Weights of a small sound classifier.
Model: norm batchnorm, activation relu, depths [16], widths [192].
Training: muon at rate 0.003, held-out accuracy 100%.
Rows from block 2, named by matrix and row number. Each number is 128 + 32 x the weight over the matrix's rms, rounded and kept within 0 to 255. All counts start at 0. Numbers have three digits each.
# conv: width-5 conv, dilation 2 (model.blocks.2.conv.weight, 192x192x5), inputs 30-44, a 5 kernel for each
conv.9:148150198195113140103123124255132118099097067165161089089123117180186148074137118135144087073119116118172116105156156061142176163130154096087133154169130124161106121144094069154155094135137124095119144121134097139150125105130
conv.10:094092103163201134112109102040115137120140157139156148123123111149119141181127169094104174109107173173195120094151100165164135156122163068102123136122116089116115120113140153177126135113108147111075112118139169130091091103098
conv.11:117089164160098031103177197167155128145102103113132142126127117154144144155122144164144121096126095129117087119127149139131132134177149116132127141138131170103100129110172112115114087085146117110050153226123081135095104120131
conv.12:110089145113107088109079106001156133105064100123148148145150129155119094164124150139157114132140131151170107113089126085129133152134133097052086139168094068132113139198248111062149140131174085114085138156080087081089108151110
conv.13:122138192113154141128157132088116115137117236126144131133147102110118154178127145151092144096100143097200148114144128144094083083096146165145139132153095091150160161159127132117103050114133119178161109156117148173146144103130
conv.14:130122102106106138077127125177151136136134139137154090083101101138154156117104093131116112132148126150151156123118093110150147143124103128107132077074111097067107180152139159109174127176141130132142144143136126138124130110121
conv.15:078081103076080117179198098076116090058089098102139114127152195157169177126130113094047120127131136114169124159172165153180165119160130159156093113097160127118104155150145114148113159135093160144027083154087077116167132174150
conv.16:116127153133127171078088074126156147120140133140116137155145123126075062120172139124088081079147143143161188083126116098146127141152161183159123111121124158110093110219148111103096215181143096094148163142080147123094081101115
conv.17:120117124177126130093054135168170122110098120103085127119119079138152166124129136139116136115135148110137149127111129174148161113087147123106114139150107116083118094125159139168123218151088155116115079072122145188124131122149
conv.18:071120172108093109149149130138132149147114136106170146095060150144118127106110150146141136199169135077118072090131135139113132095105140105132105121070181070054061081111103125073043101152122115151189165155105080090147160193141
conv.19:087141112112149071106111122121087140105066130108113103117134143152140153154133137154151150098088095106109099113122121175092147179091137103074098099139084113143184123127114161167172081115171107106108071064189158099119186105142
conv.20:120085121091102064126105138124232100139146128135129145140093199141120093055140115125152150120121106145108097148119151149134151158117147129117139117147081102096129138121211179063113121105214084101075139125111143107105171123075
conv.21:117177179163154140106077079052141125117130151138119131116116107095154163123134157131105103091100134123105169101100098109135178107095072152134123128116104093136146132132167176107089162184101108101131119133087099138139100110141
conv.22:146171168172103150167126113103130133124108159105134087106123127123123139173100143144103140223183206194170127153146142090120128107099127089104118109118117143152161147136165100103099159198083093109115198214154065123150139154145
conv.23:132128139153221160136124121030161114126170156119152143140135087088098125181150137152163092124083112148184128142120120106121156134149168164148137113099144115110104107094125171108119119127138135089092138173172158142137125142122
conv.24:105147124128149083103147193150113125068098092143108145112126101148104130164084123142164148131181160123140006087127114152113140136130161119154156143164142180129161178135135038148206137130094092154152200102091105125087124119117
conv.25:078129206084093124209122106104121177161151116125117157172155152111090138147095150097097076067071091124176125174161074122100105161120145126151127129127084115090123115117142088070127083131208110134086114179179197168113104095110
conv.26:112095207122159134113125161177127162161116127111128196119131176192159143131143180092137092096122130091188094142135102154179109067153165108125144130126069154163145189180189080087067183122077160111117253172120121186084135162116
conv.27:161179120084173163148092103085203140123127080156130104129108123129145169166130122075115090132134104130144136058168155146167147109130133145130123124128167129094124123070107091121181153119093103155139141089127147125132122134122
conv.28:200116102063123167137145182106198161155120144136120133117113144121146084064106118111100103076151137127098173194137138079194121088097097131120122113137073093135175168124087121121166202119105096128174138152127106147100129086101
conv.29:135146159118087115205202112075151140150140049098122133167112165143147142120102102113143172176164132089064121142149137100130127195190152051097149145171171134146154122136080100124132056078159187077211177132064047079091061153114
conv.30:066109148115094106111139150154106070096101099132133128123145149132152129153131141131116125071086106100089148141090126100105127118138064125137111129120135092071083089184139109093079074109144144078150093124102103117107136175172
conv.31:123140041152156156185143144137128183176106112164112103085073133128120105134100112140157128080133132096148121143134145111108088129156138087098109139116126152136152125027087103151178092132025133160057093128116157136099056116097
conv.32:167167153138026141132113126100219151122086135119137117117125139158156143120162102124136132191130132086070151135113129140156167114099118096092126142131170090100134115141202091115060201122079121064130158080096067110158141097069
conv.33:132168173078112110120162139121096099133123078150152145133161148127112115131129150162169255107116122134115170151185140142145169158155084196158137139127125122109107095161166130049095190134171079081124077170108133131150112107117
conv.34:149095103109142162172108115061145146132061157115128125110084144144146128156180158074089075141120134124116126170069109121137129131130072140104079121123153066109135123169139191027062160073201105111140131213088073108135143137083
conv.35:151164122069168179146155132119192123085109161085104115116102152114113088077092096129112098147160161111094144106130098124156144158145127109102118119147112108170142150223083131094159204100074153214163086139096080098107171177134
conv.36:093144154088124073093087082063159160181102191144119123133117113101123152157112143095107149125103149121125136112082122054092119128199169155121111109148082114132134122135185065132163115145127120157133160166113174134122120095091
conv.37:094067042104132174137122157059123088118117046121096099075102124085125165162175143140101121102100119112051137098150168133105140146125131118112117156167146135170211166120188172146155132180128095087198123155194071107126157128129
conv.38:147088050150119110169154093092057087114178203102140117093088101119121109154116157103124102088092096139164120187133137130124136095100150166176166146110087086120155159166149143103109136074121107188090133105107109109142112098105
conv.39:120153107130131185171168176143091105107176164126151159118113115154092083107141164145205169147153127127118155085110167137114097145099113111123146126121163140133138102168134134117113102110110157095221211118131201139131107152083
conv.40:152085086118135149121153109094202149101097141106111095105141107108101079129139141108135144111138133139150195168104079082139128131130097134153132131140141166122085148157165117158104181156115077098114164179090193166160135133123
conv.41:125178093149105100086166192070192197074090140156120134116115112138081064144155144129105136164179082079138121113162145080107102101167193149152141086090100086075111187173074114151118154048085152132063139251128148162130130147128
conv.42:156166153135161111151121109151132097115120151139093105094110100098102139160150121062045125143162129101057143141116145152129146122104120119123105121147106142093096097108080068174197189146130114159167165147069000128136127108123
conv.43:082169130149154068127092109102135172125140125174147133120114152124100119124090177160145136112147100119106045144109182145095127095118147108099096156138168141117093089121113073154177025069107111188156100081120095106140145115140
conv.44:105109111136180129151130126075043112125133172133130097115119175118120131125062156152193130117110125160136158117122167107169134096079100104114107118147101145156130144201098121196220145128082166137159122151101074140122133140177
conv.45:128161179090106171179147104101186114155120161125132148147159164155196170148092138082119090121082145119108104104143115164115147107105087083100081070104145123138162155177133089133170160121127125108069088155132137095118150135102
conv.46:092129170114124070134179150148145156147163121111108137149133132105071081097141137108108100158116120109087061069137171156140122168123140135102131133106120134155120140190131133082093115144114129144085135153163127086080129118119
conv.47:158090096150126098139091125196145103099123097079117166142108092086108124126077155117139154141131096087102144111138171169150117097111118062099084116154179189144100132142149129095045168154131141158112106124114065124097135185095
conv.48:091113132127135195106089108127178154163159164117094113130118192145113122127087111164158171139102158181119147156112132144107066098138094081133164148142109146117093134118106087093081101097099143130185097053093126123085142109144
conv.49:141070150073188133095082084146081126206129110124111151161120143130150132129126087097127138169121168149084101123157152141160195183102148109104099155138152087118130133117100119099183151220104046123114050139169119145138136146123
conv.50:107087138117129158108102131093070082144119177151142133103108050065158137145126144108117151142119165139163133071096128101162115123109123134156174130114123159123095127197247086074082196146103098143155130175078132093083114148129
conv.51:062130120120093134174180139094163123112142080051121145115085144095066107129089068129119155161143131099093067070151143104098087090071119158143099080101104103104110103077143117127115126142116130170117146133159176183152105126141
conv.52:155124105144169156149138077085145106078105154116127144138146153111064107149163139140142118159089106152206098129127076082116145206173104181128125124134141136125134142099131126173043105118145145063111102065187212142181118110140
conv.53:160095155064064091074061084135130129197138098136146134127144122140139141124095119138124173056070114132140176091147140153130181184164094145091100096112076153125129143077120151118175124155093122139077054147140133104146129144160
conv.54:152160126140116080056095168178168166137087114149119115123105143177110110094150126142187159123136153080059113111088133144151117110142146142133128123130081104131138114122185104092151137140132117108101109117166215148138111152139
conv.55:129164142102169102067102141183156205139120104129138122159149063123100121083180146181106142131088091128122083088225159109198136075140160071083113124128143157101109102114206102147152188203056117142155190175150086125126107125141
conv.56:085080101173129180148130121131082116139131164144140098088102103122179165151080170127171133107168200131105091087080133124086112150109101143129150105109113111076039085088108102188156106136173155160091114106128186092157174129132
conv.57:130141103118225130146164186132055075112138175134123124134132142153174143124107094108129151139164142084043095115126147150149150145163137106128152148132140147133124097161121153113126073121121114153131103074081089146147133138144
conv.58:078182147162154034106148142103097143129117118120101111113116150131145112106106151125106125178174164080104056120106143161115109097045119152154130135116115112128131085099120143154104084128122128149147106141133123146135104116144
conv.59:110133164138103100112102144153120118106119090166135106126129081080131131088125085122145166121136127111106152142149132159076157127129122124136194120154082101141116124161169144127071168138149113069108129155139140189134149135154
conv.60:069089155098095130094087177158215160140135105078123123091146189172164163189146164092128144094096127124112157120128121141145180174144124124185190142127121136133109115086074173104160086104135116137099094156185071126093149103154
conv.61:168136093108075117124134121095119133116092149155119102087120122175206163143135140137156141165155135110125162093088109106113121123118113182178165160141128172176176168074120104156078100155073081049172139145120142161127151158155
conv.62:100131113137140142144159170144154181169132081137135129170143085127132103056133125113080077096115171158111156157094098088123147118111104153133146143117117090136162150124126157146136150152157124039098110118173143133147145179189
conv.63:128126079095107176160148098084137188144157099112111073096132118158151125156122181107151191130108121123106078124121119105121102084091083108140120169172112128157130213172125116126056154134136154099120110120136151134094134163208
conv.64:140150156115087118060086156153141107077140157080130117111102161110074094108172135146133124213180154177168137109156094096179146120155133130147152103118134103130136116147128094090122142118108142126139095116156167093128111112093
conv.65:206178101122095115122182105066144165107106173128165128124107055067102103135106102118109155165116086089101097097103143158137094109113171100147151121139116106102133113126086094133141123073096118109086087153162190171147134109148
conv.66:071140138077209116143135122061071117137143127083110131109136096076072145167114107113081135131125130118144125109120161123148158116129125149120110093140096112149126131124027171140140091144190148165130171169119110120143145117107
conv.67:199115118052113142150133120102122106131120136095086118147105038143147095137114126112087108217151098087120109155118102106129135144126143119106140160154126136166169151096147148135086106124152068121175212159121109137108138131120
conv.68:098094122072186102129113108056102138154100103171146122122143106130137091089121109099104103055095135105081150135123096180141128088081105103145142115132088101070142164130100114157250129090059088199119096128089105093109117100081
conv.69:130143163083174165168134179123194118183153068107124136150121094100095141141134125079101111101069114181193152138121153108198152186162092186131107077059126113120121177214109096078124169114189145050065094058086190114134121102148
conv.70:161097097113093124123081136145210193082111134121129137106122067112108130126098092088151118170110090112109094096143148127102127124110146116146140164137135117115122125146097141184150114131082105166154140104085106105095117102121
conv.71:150052210031186104098121092094118143119090101133137135113094127142134127135157104092112109094135141167141157170102144139183149148123107148177190092107243139116121104103108139068187173138192082154121143101116122153163119113135
conv.72:090130134085120139094152192137094112077158114141152124147161088111102142117197111084151139095128072116126082079117133163100185127132145127119112157144125116146134132162075121095111167119143078052131159113155152119160147129109
conv.73:092109149091096100119123121156154137157109092082115114132105132115162139100107085155097069161140155141070076106113136136131133137144153159151149150138129076108137084063140124085181072068130073176129135158144137115158140124134
conv.74:173114070099077245145119092064135136163154128108118120106119056102171208150121086130131135088139148146160173153095079117065100098071099040105132120109076049120132106134152120133155160188127148138114159129135135095120124143137
conv.75:147124107114125113147120102159097121137157192117075089109116152146115132162103129120118130190141094091103071165143121122202163125096104134143125136172108136136128138102171096129147159178165141121146148093125133174137151100097
conv.76:182207096150056150177152076075089134177098093114109135121107126105125171156161148157163137091119108086101116153145089160109194162110060141112142139132096122125086116160103145166054160139183062079076155097088119087091149074120
conv.77:170146121076115053122144150125215165131105081126137128125108202139169169137149129155138113197140122117081128136097184176141159141102137107095116140144158125110107104130115141158101121138145108169122136121145096072148108104148
conv.78:109107107100197137140117158154095113126186186096101143142134117108113123094082128160162152150138129123058128138142163207130139117089167118139130128112148137141145111113124094130145066090111156168131144133129128136130150131142
conv.79:156160122169123120165196152068115162176182134084125177167150165155169134120119125116070053182135082112157171153130064103086152171147121157191180160154105134118134175145164066072149083117110118134177120095125000151130128134144
conv.80:091117091085126162138139131139209126129100109118099121151151195205099095119141132163176114127147122099168139146156145124091075129100137080114154159097192197143118143179178088040140178106085121132151103133119177154102121093057
conv.81:092114107124154165145140073073126107083179173133113133143117096127103145196142127104133164082084154113151128091116149200135144156144121150118097068116205160140146150140190057111126103146108117135096139075134241180128145137130
conv.82:147132092115128088127111098108212184137120103120128123136095204149149155141084161125107157176127151138132098141120114126129087089110113098091106114118091134146126103063109130176163133134126122120176176122120160135113102120160
conv.83:105082151137147212218159097126159121093120166102127159162134152151154159138135087054132161130129091116106130093114142137144128154169181115091070132136130132156166102127070033175140139145121137164166192097119114092093143113105
conv.84:130192065103148130146104143182173132116062129154159167143136160157144122106111125090064132093140154165167157140125109118117104113112119151171149133115187127127157157156255081153162115162108137172088123110111060162114115112160
conv.85:051122043255027185158077111082099107098142160102083128148127124155143179121150142118146108159130137138155111133146171134142109100146116125154130164155152163110128136083138165205021110125126176089152114104152084145124110097170
conv.86:164096111087120109100124117085134207114136085111083108104113101125095077105101111146114102133127140133133159108105125120137095148142089132116130132138100114114150105139080016099255092112101144213181195158054062098112112170077
conv.87:159151092094093104119145157165104097126170176148127103112150156144122144138089082062060112138115110120097127130162146195084140165130122165161132136154105095092163173105126119145153098103149112106059060100135089082089166124106
conv.88:186019164138177111163148155148118105074127135162146119146164096145116125093120113121163146108128106116165139157127106052098189155132133150116153125159079109145117125126122176127140118167180076153116124097187131141177093089132
conv.89:093158156145167140167151148110091079122169166133144149126139128193177135152125118064139115101124137178141119131106094128163078136162130110128120136174078098101128039092180141103104099103133115119137202122105149135133152146109
conv.90:130096202103161135092173102113161073170153112101094117070094151151128088123116142191114139161143078128135092089213137119108133112138129097072120132149190166167197150109106112102123145143096158125086078144156128169155144156120
conv.91:144167136117146129082108191198108113128112148118137123083077166128110126132112111122171134082080096106148216151123076067089135152124167156132142129147113105128120113171120153134067123087142144142172102071060082108109147107125
conv.92:150127151142115113177138094074146072129198110154127138147132123113091105171097133137110176157070115101123091131080150086166124192129096141128128108128103113166159110141218159104069102169165159090124119157105123131097125102108
conv.93:131180155138185108095129143097084091148148165185139131127138117112136150115050107198129153119146104135113175120106128129111132154160114124133147123120091173162082054109161228097104101118184159121125122150164162155107087137121
conv.94:115139088176173133149161113128123094123121125157151144159135111091132112112077131107143134112097135160141084146125098143144098126094136084121140150149146113106118143089136092187160083100164164158036127112125178167116183121124
conv.95:077168052183075157152146152168057153141066052105104139151171125089093090098117124102096118183149122105077066128115158181106067082131148169140144169181104112153183157135047139243138131088089192087084050097136139105176123070129
conv.96:115127141153138122153189146088132102125152139141120095093129104115129100121152110084152183148173171128118106119080139162118154137137129150157111126116190156117131146177176095100138104149146132078124135144156125123102124167180
conv.97:090099082148165077092071123166135155135149149096110083098083179181204167129115134116146141096151143184167099107063086123063087096106095120140181182145132120099110136115117137229092121149179205146179175125101086180170147135099
conv.98:146182103149048152148159128134083137039053149118136126095111140150165100158154103163087076141121168119113107151174123141108132136175089197163145145146113158145129115233179099137081161138071154108149112124107131103144105168133
conv.99:116130159106118094094089177162190198166124104159132135125139130171108066109092135073102089157147121100086074113055209187129094122171136090116107108139107127110100149061083131048179107081109065220086125133154255136131113097164
conv.100:148108114126144171171128097105177145132127105133124112122137106138095109150165153122104123168136088109095170164154099085060092178127128092147171136115142120158115040175137115136113125176123080109153111064125167120118195138119
conv.101:183092107069155059096130181133141109083132113103118077125128206158129126076094087139126164128151101096102157104076157134148164108084115174128088105124115129122119111179175148082155084207088076195165076123151088135112109137126
conv.102:196056142081120149099158147125211165128126157117155140154147108117118094133139110145093145099110097103131160138141103136124117133153130117117149143124169138157120117018087235116129166122209121112115090158051117138145086168146
conv.103:201158136162123133047059116164114111159155150169135076120111099091126119135139122121156185130135096111125100127158142147146152149134134127118159183115114168140129174031112199143059129110122159083154149133143134080084129148173
conv.104:174085182098094151157107126121162141105133139106129144124139088100105079179132127117120134135131126193180104152116171183111093148125076178156141139104174091096152154135120171093162185142203053082077067066152255123120111133111
conv.105:154255058100103163146156127117079130092113139129116135142146125129175163138194102138086111069101077138092118151214117109127119133105166140143096085103175168152161108100137065090122078139087158147084154098098127128133087132181
conv.106:082124128124099140156145096090220163129099130115126131155137180195162102104138142127143112142160155109168176141124117086081124143129186132153126129135128112149174177150178118070063090187101123157153169108112097144183091119138
conv.107:233074086156141082141168133106092129166151185140109111140157144104118112124071109117081079182137136135100122162162157184136185153137126181100124112094112150166152120141106080123110155114166137084120135171152173152130117082136
conv.108:111170128100082153114108119085176185168157160128132151124113095125160177136101077104136139187138099112130077059116104128086100086104135100105148142138102136133095100078137121149191061133110163172128120160212174156123130124143
conv.109:131083165118168156161178107077133132132119142143133114131104104141144120130125163137118119136129104123142102140125116135092112116131136083082134115154135147099081117143119170136122103127172140118158155105102136149145119136108
conv.110:114106086122155120135134127178128128091033058116131125111099137147152167175158160087077123134108085106108205200170138110104114124130162100122138106096064103114109113098138115111136130113146130168131140100096056110100173150152
conv.111:156113068156108090120132144172122139127221173128130120094103094158164167105129092092133071164138099195123130150155123130144106052131160126116120149142105078139229144148049090170071188114104175167070157116176154086123116127152
conv.112:100088107196151000043093197210135163160179198123131114133141103118090043054131132153173133122152096079090117128110158158140117080108116139129078093084144146137114139158157126179148119119129159176108124154152199144136118141129
conv.113:136086107156206159133073118179058163106174154141119150110154051078130138156133126074130113105170162135152121139156194146095095072161144162199194207135097131135076075119162143096135056068121092135121109161111126123125150155167
conv.114:146067064161151111126149132119146146151123102157129127177147076094108139143134114109074157139133139156166126094152131126139130113128129132122120126148132143118134125154157080077059078080077116137136143092106103116089106195123
conv.115:135116150122133193152187137144164109119148164145116170134149150137106089109123152145133158124149151167190110093105052112112074110103087123095101104125119120198180149130104127129155086134131141126150144122059081218123088127087
conv.116:088106179107170113138126124099089131123115135134116162140098113111120133145074098139150111079163171195158136175136110119095112124166148157168157179126089109090097091144138206105109086076199102132163072138162100149156115136118
conv.117:158164078107094106088153125139139117144150115111131116155144150121056069095135144138104114162097063089120135125127095117079084094126144185157107085095165103130120140156133063141095148149067166132152146145086081167177174137124
conv.118:174129137130175129164149134161084099148102138097126114125115065064103113235094103165146106106123136101157131125137130134122118130167135140172149164207098147139118119160132127195224132121108140119146144145135144136125098097142
conv.119:166109165146109092138155132172117129129139073157114106139133133112104108072056117100126133116098074107111065160124147161088182131095049058112116122092116097101136132068082129133090115127115087133100089111177094109121101163128
conv.120:101108134092187098133137076082174128117146157110120118162156084101087169210111094106147075094095105172187149154110094110112201200097111163104064063134118093094191132120148133230142128127141129129187090072131157096133136140134
conv.121:145169123087111123108032053116102130176168161138121126121123137123138193149096110120081118161138119179140124173083087045028097187202205143124091097081159130117092055137142090124155051157112144147128108058098155105104077135124
conv.122:198056102082086070186182154126140145103117071107120103103112198130089113070158140132185114236216137167135070141140164153123120117148136124124116119164255223131203150122070130169149093101117146140116140124082081147144105129132
conv.123:106136123103078067114196172201131121085133164124141181158122133120094097083167177155181113126117090090102054086143128112153131164129124117111102102125093091143094120150157179152111081117152156105029094132217163105120165141151
conv.124:175162094145068073070034085095139167095146180160123116135105147156119075133132130118118124116153106078185083121114078122155078090074111118123120157103132091077069110128111146130134135136050133166106227199035060116085126123146
conv.125:107074197189091163126128145189118096132169127113097117129100065102150116086092053131088155064091140104156138069086125140160090109138114088128106085109053102092103132142085174067169128094102089091131102121168159056102130085162
conv.126:064165090156159131155158131099196144131096122152169151132138150128106135127128117079092100089091162177155129144156121137153165147112105126115086110087190124141088083029106098191152109140101182087159160139150095113084168145077
conv.127:070106147137118122134153150150104074106157166106133118142139084132120109115147141154149118076140145186158107137099147151055127150120107092140146136128146145082103130100141167121133092105146141177094134100132132025079068103123
conv.128:136159148139129215163066123140219154089104074151136082114162083134153181144111188106132123189163135149120217092102128114029106130108125096135166155150192172133153122171142139092095100182135128141226172088167080132101163107134
conv.129:144146214133149195113045095228082071114141146069082122120088118101122046074115172146122146131140185126091189153154166144057068102120123136150158167144158127128101112143174117123161065114135103142202129097034058130115155099125
conv.130:159129043156105106145116125097178142090146119114114091116114168135100121129156145102096087088086081107128100118157123114126134140103139172170154161151136121116136182209115105180136171117077140171165174083093115123120126144186
conv.131:155127154122110095074138163182052062122151127112122188196135119088100121151153121085120176180167139113087127134104144165137176171162181101165145140167179139150131088118203143173120125163155139188164137179110141130168134130136
conv.132:156067161081129133092153078099162103099068144131128119111118110160128117175153144090086111118134129117094097102143152211144139126075110140136150163175115091101098107087126170146121094140170150155126096165128137115138110103141
conv.133:144168106113073166166124079084180171111121082103094111113082132127075110130206186140138111183124124110110167123093114138116109115115101110116115105099128139173176182097128035075130155168114082114149185144095127124144129145169
conv.134:120115114129134139077089189202109128133141123084104110105124124176178173138176138157126130168138128116117092094109127152108137130139132091129148122148122143131153130069134151074130104130101109122105157210203109106104132110117
conv.135:141169104089165098109122128146153085032080057109119141090072173150100120135123119147197186096110111138109158182131136148160142118128102142123152153116123121099141168138121101140074127133040174201024069094104109126100080120143
conv.136:131107125154105153155145122045150111075129126109112093096145107140153122088145124123107136124096146137131144160096108129111131111100134129117113107058094070109068066086072109164085207124116135083168132228141071127182149111135
conv.137:108160069151125255207143116041100129122121125151114118109100100088102077111140143200147140070125144161145156115147169168154181207149115093100105138113102135098096128063092118148171076163118138158152104113137095165157116131106
conv.138:181177091151143123145092076099173179074125136135058067084099105150186183174145134075048148099137092116139169131124062111150130129141120186175150116109144151141114090068033183181175147136145163153084084079106205170140089146146
conv.139:140094070154112099143122075124081084080144141121119130128147090083116167139172134120120085081091126131162161105146119138094193128113122104119131147114116127116094154177171172176077116254059129112209129136145054114121121107151
conv.140:205028120077124149081143134160134101094126148250127101095095090143137119138135139159094116124138131143154152152079103145165179123097083152108068118110124096143161190255000163097108196073165094070148091090120129162150117101110
conv.141:116085092168141102112163136178170139149125098125127106114106125140126114107107106129152118152113070128204111168164152099169124116084140113135111151162117119107126148109034124174181083052131133178172159202151124130125146149121
conv.142:144171151178152088036085151105057023080129127126125094120115057084090078057169137105091100097124096103133161101061156101106100142148090140139139124126071129170160155080124142083126130100225098109112166158166087073130155126130
conv.143:135079117137101087110116075000119086099082112157164125136101141113098104100169126173096164148128134138170096106095131154145135124129150145134098096117091114154126126157126119134061087082117194122101065101153169112158115089098
conv.144:129158107087136140077071120182131100127131137147160177166162119104129143100183183150154131133102101056058122158159134142135107111110130058067085108122167126126056058087083163127119146113105131176164054068102101135069103129154
conv.145:151162110189098120157112138123101123090099068140121124133130110117103106097097099126121172068178207125094171087083161115146139132153108083088107131167119129124128145162099097148167222133105098184134117151134122121130094122109
conv.146:094112163125145099111130132086066105142169135112078079121132092071064105123144124183200114088114089067068132156138145151148212097106124193150114130104141155167152165120100129134143138117145131150095150073116144181192179106119
conv.147:116132136132111205173116089138207158141057103099133125141124110120073088127138147139113071168148121095049175174165141131090114095107175129093135144152142122147141090106129077149232131161060085190215158088065093107111118114145
conv.148:111185144138107149155169130103183107081159115114113113137147121116120154155085099095122130123084133128145227171108095133134139144142129171146128104128086114170142144213198095065047165187112143095146135141214124117120129131131
conv.149:084059250055166133103128134123103107178126145138114124119097140107121146109123129073139091122129164123090122102105202126109138098103133120153135081098093144146098108098092147061167101138181073186119069144219112138145155110188
conv.150:067191126159125095101126111075145119172080048151139077101103071079127161132111109107109066142113115083085113123140152188131102140153168117163157129162153160121097104096156157088120122092147160114107092129101144135156160151127
conv.151:154151135124065199152116126114020130126131109138147134116113139131081113131055108118141112066058095084139206144111100098092125118103170144148150106138126165163143150139173112082059124186137086129069119126079096122152133117117
conv.152:098103069081226102122140149066143107098110078097093113129125094100118113106165119115135128104120129142121088098113146176126138139120080095124126153215095109124146170098142114121186127160088109116116115121158099181130135124059
conv.153:133100053142135126145161152132131185137085155128097107138118101122134107171123109068106106043138155109161122078062087106084151160116110098117133127110147200192103077147065116184127129165115122128172146150188116159106093142147
conv.154:123106200180130145142086074109105139104094065131130133140145103193178150119111146088090153077140143113072123082098103058107137146142160102090128112167101108131124114142128148116134059137097039139204147114086069129134106131112
conv.155:108207138097120164086112121125116184127144142159145160132135085146163103092158101087105112119222181069092096126090095132161174146112157080110109111138094090119127129155129156090159167107099118180116154175132109113112120132147
conv.156:139130097160149173190155089086120135132141112104096108132120113157130119110076112135160133087130082089087132108152172112153130110111092091120098133169139143126145099077070091205203110102105092137104141115157151157143099116127
conv.157:101061119096135161207139102117196050105112158157147151137137164164144105098110170135160119216091105117105080102114070093164098148155118153178188163124173093138133133154159098145128131142106128059158131123133123106158128096096
conv.158:123179083161129146094126131089110154131085187140147110111115129145143155174102103112121120118094138147180164087111110092155194172086105124120100134112128107077114121147122012153148145231101117155092088176170149081105132150115
conv.159:087089188083128134162131137171131078127137102083094116114135090093096128100058134104097068081126131149130095139118160111115100151145154126107118117134108128164151143209113115067046222134164075124080107172158164107096165111116
conv.160:168164105135127129131162080107177115139155114155140119147111118165099134093082108090139127121149109089126122146137115066164133116130107101144159132141140180151130085108108130168152146110143143131139162172107123130153108106093
conv.161:157148100101143114101130148147077214138147104074097068112092131156120147130098134122123166106142145142157193118093097091089139141135169118136158150150092112148135190128144078086148127205066065118077103149155165123166166150146
conv.162:141108114075108080111128099088110151140153133119121068160152133162179176177159144182117148106108110127112113161113191127156144102111168132145126146136144126138110083120155103212180128146079145130164109150175151119142124133130
conv.163:107169038136148182146143136176092165071094090138142131152133101098099098112165125143087072121156094116168156155173076142142120155140112143153139110096141135121152151154117111160103176153142112090111091048094175125130095110127
conv.164:151076093154084190179107135115121089071140096142128127121104130124134172143105139109129153097094136136211158139133148084123129133122134174131150157144190147129103128148075161169121201117122181139186141110098133135129134066090
conv.165:173124102166152158134102085073112125096153151149134152126117144080084120088137095104118091135117111170148144140090115146129169132134147126098140169137153154157182129072114095192195116136088127159203109095175114117118122098114
conv.166:106139148171127119165111148076101150083052079131151128115118104128128110083150155091126111119163134119091175140131147106157141083068075138132127108120150156155146105065114073140247124139083069063088127136133125086127145134114
conv.167:062106097065175203193174180182129228130133152156113160123156107133091133156090105104092140140143152102151094112095135187082151161126103113109119130149114106127148160109180161116174161224132102157072128117129134115103153192144
conv.168:131154027112129129095118111172149156099136147110155128105096166161113151135061111188155164124102064082109101129118109155097065084092088117106116172194175103094113155175209143154112153069106138108134185096112124111160133089152
conv.169:163122028129132025064067143223073151133112142114102100123130202165124148173122084085134138138151127143151072146093152172119091087123097137118113107109104123159103119138068142102076106047165113171173160147089157119123151142121
conv.170:133104132132081085152170147191149127198119086162114106118118167083073092097106087141101148115102128142183151192107141097059112123180119183156102108079122103138151201223137064133099098101142137081130135154091099108165139123119
conv.171:085118136077112225183097083062164120132109127139128124136132118055086110118106138150143118086054107117193183201131127096065085108162163085117143130123150175222173153134133099145138108083111140130137096105098121112111135127117
conv.172:198162061096106058126150159244156076111142167103103150096138171144112106114152124131112102141123077128157098103083084133112130103109071076082081089100184172143118103168118085107176141135097104095122120172117131143136078062160
conv.173:081162134135171078110129093147070178053095135122099117078108177159134156152088103089097130076202122135124087118165086192160089072145155062110109128142106090086089122142092145146089174101052195163151156131086150120162157144104
conv.174:138085101095178147112092099139156141140116108110146163147134139127173129103139127127089111174180123117090117166158135169130071106152159138145166123097124156135112149075072140078152173058122149215183157137129130134167139095156
conv.175:093128150124120108147147147131094129177124143136143106124106106144140109090131127160122159100149146114166072110140086154106102150146147142117140114130129158122145165122123155166161063108149161090073136128152076088135123092098
conv.176:109116116182158091124132093128112078219192121143113146145186113127174154142189167156141089096084181158149141132167126088153126118132118116098112130175079067107125138122109142119143137100109137122133159189172120082120131108131
conv.177:147169147072131130096185166146099087190137114118113114114125152161166162161072132160126041157107083107113128146160172124114169149149184141146112116132126146104116122098119051067097082104194091180112078052172146106133137083176
conv.178:158062125155072128153166150110196152079113035128119141131135160185123157106049094099124130139136130111109124109124133083154120160133119116143176114118059129106050079057131146149099143055091187136168226061089064135144158143153